A small self-supervised image encoder, trained from scratch.
Model: 32-pixel images, norm groupnorm, activation relu, depths [2, 2, 7, 2], widths [128, 224, 384, 672].
Data: trained on made-up ball-and-stick molecule models, 97500 training examples, 17.6 epochs.
Rows from block 3, named by matrix and row number. Each number is 128 + 32 x the weight over the matrix's rms, rounded and kept within 0 to 255. All counts start at 0. Numbers have three digits each.
# convs1: 3x3 conv (model.blocks.3.convs.1.weight, 56x56x3x3, standardized in use), inputs 38-55, a 3x3 kernel for each
convs1.0:125147140140129132112127145129145113113101125168129145128106141127126161118074184171153127127144168148073129157165175121093138138138226109144151146149205162115141143147105098111093154099157140133106154105138154095192130161130153151115114128172126148130113111145140130134104123101126139126082170126152139125125083126122151184127127144099181131114115111121105241120112149121113142124166103095190138110118119099128159117121145122113162116093152108102167118140094124125120115055115078123138
convs1.1:155089152115140119143134126107121146112146135158115143115154172192117117136113143112199109124145182099131092126134132118130128176086083149123116146133156113152136128169182130100099146145130089102152046226111127135090182100126177088145129113155109115124175184145129096149117116126144150123130075141099188091189141097139125136110143125130126125137100122090178079164139145072158132113127143088156051141071133110160128176131079151118127157141114170111100127120122115128132170133059093111135
convs1.2:142196126158076114076127099128148157121132115160105108102066134118162065182100165108128148180120148132112093128128133104116099129116137108123140069138159122145147090113124140255044102129133151084087113114078119108155124131164174061143148114164146129157070120087108135151135099129097106112116125129143163127110125177130133121127122145130137118146085158128129129176139114139141138135082148121148178110155132067163177095109142117162128159106178149058162044140110162166111118101098125134115
convs1.3:136125119149090172138136130127148132107113121152125106120127095165104053128045177105121176114124142168152130125117121127145124130122122130160120140119197140091123148141169096110067128133105091118129100129107124109182159144130178126202090127139111135138128130122130147131130125135131110118123145115125174107121119126131129153069095126108130152123114133130128120143144184121168127130152121125107158123112121069146134095134119130150122129113128144157166100154129086134109146138199135149131
convs1.4:146153129105121117104135068115110115073113147125117095126145151141119142135127125154126130117132130130122114143132076219073255140255117138135200146114114140147132123087040145139072111022108151150193127067134143139149123162121133106147118127132126127130133121177106129178138141116216072169128177153125108121078160116134092122116146129132132180145129123101064150078113000091107073111203078177126200112190101129113110124101159062121133078128117111146148105155101131140127135127128139133154
convs1.5:102137136107155129117111135138125053172114132163133137130146170125125131134151200105160123133127126140154134102113097168142121115097146150147142092109115127081128146178076145086149147079094128140128126123136131120118121252126069116093108083055097118127129168129124152109097106075108118116097167165119130164162130127142089145122170125059183154123125130116113065175130235143026134121128109109113127157041141108129136112145118152124139117152172112124128150111116113151150120137142129107140
convs1.6:096107135147194110102133116106147110129166135118090102132117085119160116135143126114126137127143113140110131080120111165124069101130142152115121129111117067126125118127118126130127135127133128126132107113087119133099149111132125182123125119167134131115142127107108140125133112119115119126125123128119128128164124117124147120125120108143141083161117159128100122070236145163110119123128140108127117131128141132128140162132135106128148160121124119144116138121190129139129157139128127198118
convs1.7:144057113129143093121160147092098130092183181125150092137134117130130128113161123113170118132117151107131127126133143101116128119137126104133106096160166135107095114190112090130080143131130129114133111130143108129121142143138142105162126118135114149109121124088118114134123104169110143097145127105162150098123104114133118127149136139095229130114126119122115116108142124113095104134120150085255096102150076133138125138111127136151136128168110126149112115118127130128118131148113124104109
convs1.8:076133144113131104100140130073128153118153096107142117126110125208106133186116121124119088104108147131109179089128130162141030133088085127091108209106083106114113130125144191144101112122059148133116116125118122104092043100177130139071144253073127115138160138128197136145100121100129189115140136099123129119137132146134097143173147112244098156171166111181094043152090023147126096095161127136075090086171150139120155166159134142113086168146086131119191207138117123193173168129135113186154
convs1.9:135043126128187126138207095093122134148115144134112116146168112078137065053208130142144103084202148142095136083173091132107111112159175129120167093132051074133227130115169129052097154105122130084138099127089128133147132224118109163083085225091125209127141152111110197113124111129136168121141114117126128125143128202121119167083126139154167098059131155118112080171116124107149088094116135117127090123129113145147100164080150096169116160083102137129127133169112141150138081124132144126213
convs1.10:110144122107135155133134109159159140050164094147083120083201149082147059151180177140127071133255188163175117127098158108156183170073111085144135144147005131129148148124160159130117228160173134107155063104184151254131065105106121123170143144114128126139190235107129181127134086138106113079129099163139085112119247177170143120128127124087161125151130135123202079126143154036177080137129129130086135157117077094158089173124126090154099087158052115130147131126078142121142130222158130140047
convs1.11:163060117162112075123143047123100112103137156189137148126132134168112146104108136128068106103231094089164126132171119110132137217161115148124173175168192133136155106179147095213127108138167157125117090254121077163118176143128131179139133171130131111179142151130130146128119142160065186133104080210158099057157149127119127099133081124118195101151067134184109091117098129136137124133138100067138139133039145110118165203124102129060133135148115207086070105155163121155105131132137092131077
convs1.12:117066129097157124139171110138125090131204122067119135096134118135119204136153050128122141115188148142138087120133096175189070050113159107130109140108130107157106138191113148061142125167105127100120123188067169029130126124113125056129147162165151144134148108096180111137130130136126136087108129128128131211102164162196087100123136125137186077126149178112121118065098244126151046148098121157148047111135191101140161132136166181123123132166105132127162172128123102107132090173135117152110
convs1.13:140121132137187079101089123093128104175126128058135143171163134127104183125067116127129144147194108138157108139118134161122133054174096109131116051071186086190115136165117119181174104098166102151133165165093123124097193076120147132134190077109125141183126105103104154174104155142116153091153122111185148178096100088135186173139135114116255128153134139128123159142098076027124156123203042122158138093120100073087255137133078131098135105129171127139074110077176170083111081127139165131115
convs1.14:096162079121111132154133114122192138122140114107113125128087119155091156166133130074121129147123127122131132132135153089127147142129180160142175160157127130069122142082130099142109123110143128117127115118181111128126137180132128104126192155121127135128171165098133095135135105123105124111127127131060130119187163123135128131168134125124132133176088142075147098126180138099123120110132102123138127149138099108127140144139162129135125103115144123136165164094124147104144129114112132132114
convs1.15:125202091131121131136120115135189122141088082129108123132101164126137103152147129135147111140115112127126107142157126139143112122103120180182122089145165146086121118123111127101145135107129144137104118112126133121128071255066089153131159174122136176127125121168130126137122144126139136130109131129131134155128120108154102079114136132126063194152124149123145104127134128097128107128128175130139120096128140164110114134151169175100113146094114096131174130112113130155118116133126134146102
convs1.16:086198118175111144150111096057219099133120146143065093150060111138097105150165134102130138120124188167128107135110181124125119149094120170116052089228065098085143128140124140112155133127131130141152133120133106080130095171090142212107199109142154129072157142194105138141121159133146093131139130144112206050153073142063168164193171185108074170124033147174115133137061099117156136044196039130128180154100138200132131077128154097129156147131021161139162073142126142149123102142144116123129
convs1.17:094128094123134139150163125109119119136094124155118128099138136145117091117164080122128097147127157119116092112163190090142149119040095147078140152125104086128116145110171121112126118133186137222132106135144100142172142077171111162108129132098120126133126134112101115133128139124105119144136122120138136062150117141127117118168133133125117128154120156131098149114094089109118104145187080140208123144136130130125118118093108141124144129106132109131135120141104135104110132151098127122090
convs1.18:129146119127132131082135085101087144088168124087118114138147147176069158108092132113136133102230174115140130128052229021178159139040131127060072138148130200130134094130157160121134169181126050078119149130130102230144090208079103031071133114150158109108089144041200116147123082128176102106130073104069093090104190166126147114132074114147107113157107123103155092203089106130156170176023158061119065105146069197078157130136130132067132106141126129162129142063143090164078156115135130187056
convs1.19:140187126137113141117125124162136170128127111102148118135092150096001183128251200135126131125106125139128123115140119142136102125181075131044162108152125112095111125082134043102155196234096202148175151119128177229156113120152123082159124188160102122169179166077139073129151132137124176144128177094070110117101210152109112116124117130120148157160171118126051118007136121162174186086128137115178132151128121140130143073115252093078159078174125142137221107125098147086173100118132083143108
convs1.20:094128118137101125160141120125111127140082114186161122130125131137136099115117128137127106137048116169102138111105108146222128123183115189125193092102055124150135154023059142121099153100145119163147136147127146111122083127159129106147131171126161102132117116124129166132169126107127123158114124162158128091093103134127115160082126141153117138107124131118135134106106084141077111129211129140116147153103136096111142135124160135136141096102159093115121095146128129080148119182149095136128
convs1.21:132133119127177141124124124130122223141145133131183177116123148131159145136130199136140172128122146134155201067104158144124111126097153123084127122093131134119150093168173140144127128129080109129110122186075060112134154154147099114123112114134130130098110097144114142140135123098151156114162131131140096130182134134140113135138131129127126150159128116175157113143073139162074033129134143133143191176188123117123127134128124117112127130157117114129147109134097128146068167132121146174129
convs1.22:159097146127107151159158138133129133118145193131132128115135149198092125117171129129156145143198128103178176133067135099110123134089145181179080088133154143128153131167127168124125129148130145122125152123119080214120114162127169140148113122147132133127161115150172128132107134139127122137131113126149175074157147130128107072116115148145141090107109113137108152048100121202109145123080124128130076139126126121136123119147077157130120168158137154084146116147100150206140167151102136094127
convs1.23:099169138129097105121141126141072131133165109129164122143055142139207124138144185192124143138183140125113116152071134097169115145135126103098132132131129122160175132153166148099197131165131115114126141133122060152125122103200210162178084139124129137124129134133127128162126121171140175127126133127164122127103196161140096127112126122136127113085136167174111160082144151152101174113065159092149107127129095091156122149138083151134119117156128143126121148149119140150131121147120173116132
convs1.24:101130141161109165121149115093117159140160147119121140135127130125130100138126126132143127121080163127188141151138129127145167133129123097144126255138120126087081115145116098154129133111108154101164120119181126166165121127088188147117141085131095157126171126149150121113131130127137119132170129161152180114130092110118107173110134143121092099155136104132170121134159127076132091130120118144159095204123093055158130137059123129127143114185118110078126131129146185106150146127120127126109
convs1.25:119128129115168136125123095108105142111151173121131143094127170137172098127132132152155129127094130122148130171147137126129166139125099144145107112123153138101103082107123169107102121195113120136131087167150126091123089176098159126132029129138139143105093167129129128131154118135094160193147130168123117125185121089105124134128112125159137148130149131051126141174123087103124068152088128136186150177109142130148130150089123127152118120164091165100121083141124131146106154128121137128106
convs1.26:176104112141156150094136085128091148139152198129159113084119108162146129091114195109163091113121175126131197104168107095169114130124181128104117178153143073113141098208120127117097116037091134129134129145147142119187103139106232162168176089120079124126141100138155142137135154108122116128170124132139158159151129104106124123158077126121195141114133120141148146107130034084050058165143101141173141136180107138150121112042117083168134124175109151079121095122151131119135161128114131134017
convs1.27:127200085109128143119128118133117109149168092116133126141168159105081098198029156119193093127095151088215140106170163144092135120128124077160152120247145163147119201120132128133157129021116118087079127061141114165154141157118123162152124094133128118086089151161190143100128139130132133139132109118105130124063147219110131111130111119129140237178127120106155124128157137107130105129126207128174121136128098144180081123126232073166107097120122125185251091156133080152126122119105109151189
convs1.28:089131090112160128179119197135091130105094114144128127132176145201144149141171160145126160103131120159161141140151109180188121108099108127090120163092126165091134158127108137168146107137121130177120090142117135110085116120093148162162182126131185122116121123146141149132105145164121131138098170109132171128118104073133103117136164127097169129112141136136160131112128122142035041131247130115144155144156094132115134110111134129119144138128105096130144130133128109132168119127109100113157
convs1.29:119174066170147095130149148105199098171151118118127158183140120101109151178138138125090185148118154147152141147040144200193044114097057152177140147124155110115146106136111125134107142138107131127097062140102118126106139099152161104194178081127142127145119183212116115171090126094150194113124126074123125152136151163118163193114168126157108155135123118161117147116117097116041121146156175136249156149101139128171110191127133125150069143195099128087131194079155116193163139175127123165141
convs1.30:115209145127088132151115135140150133128133104117127203123138166144082125126084136135092128134153151113147125126133134130144121174133140118138111164181134121143033133131163131065219131127110129110134184190120146132125062146089113150163139217114130116147167094159140148103136127162126127097128128075114125175083090124170134125110161095149069123206145073135112162150013126091137161150111128120164149115114123167102111144132104169121095086126109171113129130152069109128080115159123125106116
convs1.31:118114093125173146092146170126108130123119105155132145099110118157128187086168137129128173134121125119133126080084123112128137103115176147114129150113097160090089138116130083090066129122141117118138184126149131120223075112089121116007150120152106093134129137149158132104168143084164131129134135088141125151169139169111119120118141138104096099144124133162081158142040125095142134135128096116112127144198109134121130126130110128127167138121132197144131122150120144104049171113119133143126
convs1.32:128120119119128118136145124104102136135115133124145167170111139130128066153072176133106133134083131158110107110114162149166158129130115128130116137021127181125144097151136154132133137147133183132136068160148095066165120124158131130140087097130127122111133126132121151124159137120201124168128126126121142104146124123148134140133139152127095155129123131134097131187066122147097134127151155106103221130159110093094134132153113159123114099128119095128157180140110127160128137135136118127130
convs1.33:085093095152238130127169131107157132128147128149123122156100128161121129128155130130122109112114142131156098113107163127130129213125130149121123153117135113122185163119142121118136135080094145084139077143138129130163131208124134092081125135126132106126127125109127108170165135131135122112123144178114104148168133114133129119128139099096192135130074134140117121070179046107095124120230149058177121196041115133096157138142083122150216144126139169124134140095179168125128137142123103156153
convs1.34:124120113193187074093149088131126115051135129116088095135149115124105132126135101075132156159069113108159135201133097009121170101121135155128117098097154127131104201155118126118143135109083184134082118070126188175154115163072101138108128114129107148096131132114110132127120124129139133088142142171094169145163050107126134152106106121135115100120124116126172116146000162115168139191000131125235046115115219137125156134158176127116130132147147146100144115150093165124131130105118141156148
convs1.35:151154124140158150121112108132155146167127079129128122128112167160140128115146107107128090127099136128145125131120126130121126160140121177122149102143127107119115130112135099120123142099169119095129117152093113144127103154122108146151121089095146083100131146131089115126116117123145106128106141126119139096132133121107160135125128120074116172123126156102168116119116131108144127086107124117102112117132142135097127111125160107134140107117122138115143118114132112149114134161118118139123
convs1.36:161139134128144130117134129142172146148117113147126111157132171104126091118098123114128132124144135126103127123130128143123121144127133139124088136158144126151098140096128123125128125114122106125129119113124157152120146141157125141129153119133127107105133140118089125140129121125118129130103143128138155141121140113138117187145113117077123150108120129113145150098131128161116170115113124115133128136135151106128135099092139114136128131139125140092159093130150113128116151158134118130158
convs1.37:097159124138135133140150111115157154106162170111220129152086119151127128164130132169144171157128171113122135097127097099137120131113131128113118169129140125122132142126118114129083122119132024093114159133141151115127141117106171130128118127138118079115125128151118151118076118095140124128116132124117134188141126119128117124119119109116132222101106114155080085088108052140078106109170043118255116090176134128102157123120154088121153166155131080093130085126200141133101166130156134159104
convs1.38:143138089141137132196117143037151203222071081129230096122088184170129121128106185149148115154119135120109143052129115132184216092170158133098164191151093129136141126088079121108083131187126051172010146195152140128100130120121211104127080142110113103131139132165171128076141134082087170172205118150126124121131139131149101089111168127137082127132196154019117123049126120138087145097255119136141137128115097129087128128137125102155167130147130125133195125060127099121136080136172092120126
convs1.39:132128111132130142128127157094176128126121124108154125115123070167109133111150151124123126138118047150196137141106079138155116127038179169089121187131139127127178154214143138166146151086131091130076136175128131110106133139106176165191130121167232118133111090097106178127081129128092129143125081125115111141082148063065197129076139089154126166181163151173158167128157089163128123140187102151105179142125118121138110129108121134121149122117150143113131093109137102155117184230135075154104
convs1.40:106096128212124111137165117146127128099199111090071141115158140133159130180099103132185123150185140099160110151050100071230113118084145163121125134133095109126136146137108204145112072211148103050155148123015093231107110124155100129124136086176093132123135180122147126168119128136161116130114165113096130130187153133113150118151107196149075116086134127126120141131159150140178097121049114149184023069151147117154104172105163121144102120109165123118144118127112112127153167141067127173092
convs1.41:146176140146128127117133140157192161113129108166101130093164075160161227124163105142137127139116154122157103123132107061156189118088122111148135136122202140115133174141166180182102154161161105108090080211077101178137126182157135148120137160163092124136147196173122157116124110134144137122125127120140154111120151153127114118155120158081106133128149142130135140146121193165126113125088101130131110125107132126111188126131136120171113131115154135077130117125169121119149170150099127123126
convs1.42:090140149134037167134168106143057111133100144022181106133137158141173093138043145083150115115231044132068194079137086165107142110191107145128118177119091151098163070100147087135128145078180133088129175068123124077147141136119118130145133174119139116131127130100111127162083134144138125169139140111114112127166255126128098125128050156129112100162204050098135121127163095158066143158120163124000177135223094121116163173125063139147130115174137125194009159099152119135132093109131152140095
convs1.43:154125062190152105131188143100141197123119139093151065159155151137104138225098108132136171138142133110133133119038094139173142127110123136168128109092127210206151068085154054122104138127184157081119151095147070149142181114204142107158183125160166202124123165128132108141126118112129106124139127153112129111107171095130119146088098117117138168127125132124135106107118088117139085121070136123107170114129113150141123058148137107131140143108135086102146141110113143105132138125152078127173
convs1.44:126163128155138095166130154128159137107154137119184126140142134145139092128120150128186153146148115142136126169136126240093196097111022117141131093122178108157172143131128147166106127087125094178081137127123128150142128134134106147121095097127139092114088109123116132137130082085120116207121145096129128102138138087121115132158102060127206163123145127142122183137128131102081088128180060089230255076154023126117095124132175112149101132114121137129139153109123129103128141129131107124136
convs1.45:097115092120192129111141124140118147110196122135125127102093129157152126100090138164111155126130160133122075156130122091122107170129100130155143119140109126167087117124129142139096080152100133126141112118141132126130116098093138087139134121127125135118097152141166134152139120106132130132163131135115126105167118175157145108127155121185137126119128131101098162129113002095140126074138134140201110125108096186128115132142141135129093129131118160093192121139116121151107164138145165149107
convs1.46:132143134182088118138135185118176140110122128138108179126116120112158128110122127108113116131109119126138137136122131138151137125133125223188147159094098135116114123128136110118115128135141140063126174134126149141120129149139139047180162214190162142154205110128114149139128129140127112126122128121127124120143150120169128153120126128170120109112147066131114143134086097135146124138126153125135128121111120176099133160126115139119115148137122160113123129112105127112129164109134134123137
convs1.47:138158129131132158136127132112126144160138115098119106112152120125109155058128185122138131127092118131135137103127143187144051147206078133147152126121117123104136147112134117114127128104071134125132174143130219157127096133162131092128128136153137148118133126167129134123153136118215060138110161169125116108127129124116135116072141132200064120103136117116134120052112083137085126069211128255113122100142102119131133140101128119149122106125112125131181134130119133114131126119147171127126
convs1.48:128112109155131132148162130100122118126140133112131149113208139139141163132131107119130156122120107154206149140144140142141138131089123148122104104135157107134097125065195137116182120089092168129128128110103125132152117138160149127210127161132140149102139123135122182142123121146129129113128112109109128168128125101108119120140108084117124192118129129151117138128131140056080063146121128107146174102071140146112101101127147136108098128120120128124156114121124128131140129110096102127153
convs1.49:128112205107079118113131120182056136109123108163000092101157131141038101223075172123056140148113126108106146220124085131165119186123161141111138152097139129153127129198120086119108147118119230008181122130137129167126110051144130115148152132069133114170163126120099117197127136126138159109128104134150116107137126091172175127129126120132056100123150108123185069145099124120210133143088188142087177146127137110131121171107112118129105121173110112112147150174088091133139138137125050154129
convs1.50:159123142127128131122149107097128142042125136122080147119143094131078126131123096144049093138131104125125126146138131152112123120208098182117088099173102105092099049159209108196114101097124121099114143184181128136112156114149120067125053094100128132135167133052114094153157069119167135133128116115123140086211098085110216091097172127142106129129117134095151076123144120052182120234083071114182065079075155198144092129128104159201104150164125154077089195154112133127169159118091176069182
convs1.51:119105126062145120122126127142124164088063132173125144123078093126130098146160138141085131124125104149141130227124137081146068184163133127137098121115095106137128108057095118234079092126068164118132136093136120131124108051152133140151131135121143130122110129139115083164160112236116168121107128128169120121122116110127166149131121157111111132144144140140081077135255111072209102213073236133020075174050184096135089153133138167100149118133129159156140161123128131168149124167141111129125
convs1.52:119176109080119125128052120102128081143040096119100120126134075132107134110126115140105122117122107105130104137122178255168130121126123142117138136153142130134125113099128115103130168078129137170069152124155127125100125181142110181100129130117171111140117099191118116126179154151142121208117173150102125110087197150131134109147126133101073205135123125136090128101176106119165132123183143127005156160124163105125125122151180126092149112128096109200138143098132118159127124097128107133125
convs1.53:139167123177074146154143142081149156081158139125183138101112129126124114137129134084159119133155124124130144095117131105126128104152104127143129161118057128089130097152118151132159104129112159164138128148132132132128113133126123119102134085121156106089194165067143136123153123114139103125130139108111133113146166071179186150106097127203149092143116066064140088140127125120196130126171087110133111119146090128107113217121135150124066189077082145136109182136124140127142141118142193129133
convs1.54:125180094120110169131146160129147115146071128126149117139133145163068187123124129125120103077195131131118135114164146167039128152106096103115077188116194160117079153111190124080132131084214178124109135123130121093218094111101138126172150175106117147122131118204127135077159125131108144174112096109138130140145089145147154095133113159084084152123123118219127165135086072184084141146140077143045212093134105152118165118133113141123111111139118115146093153114152159073153116140099129128128
convs1.55:094081135150127119126144128099126162138124128155164121114140099130147109120161129078160111148136188150144068129115137083126146131123141123101129167091109157125132096107125149129159118122118189140121136128115123090110130137127108134111113127149160140141148099123129140133150164151126108124150115139142134069120125110126106136120112136128091079138128084158089041194121149116149152082148205095141104157132056136121127130104127185101159180099133131106134140135133188111118169139158113119135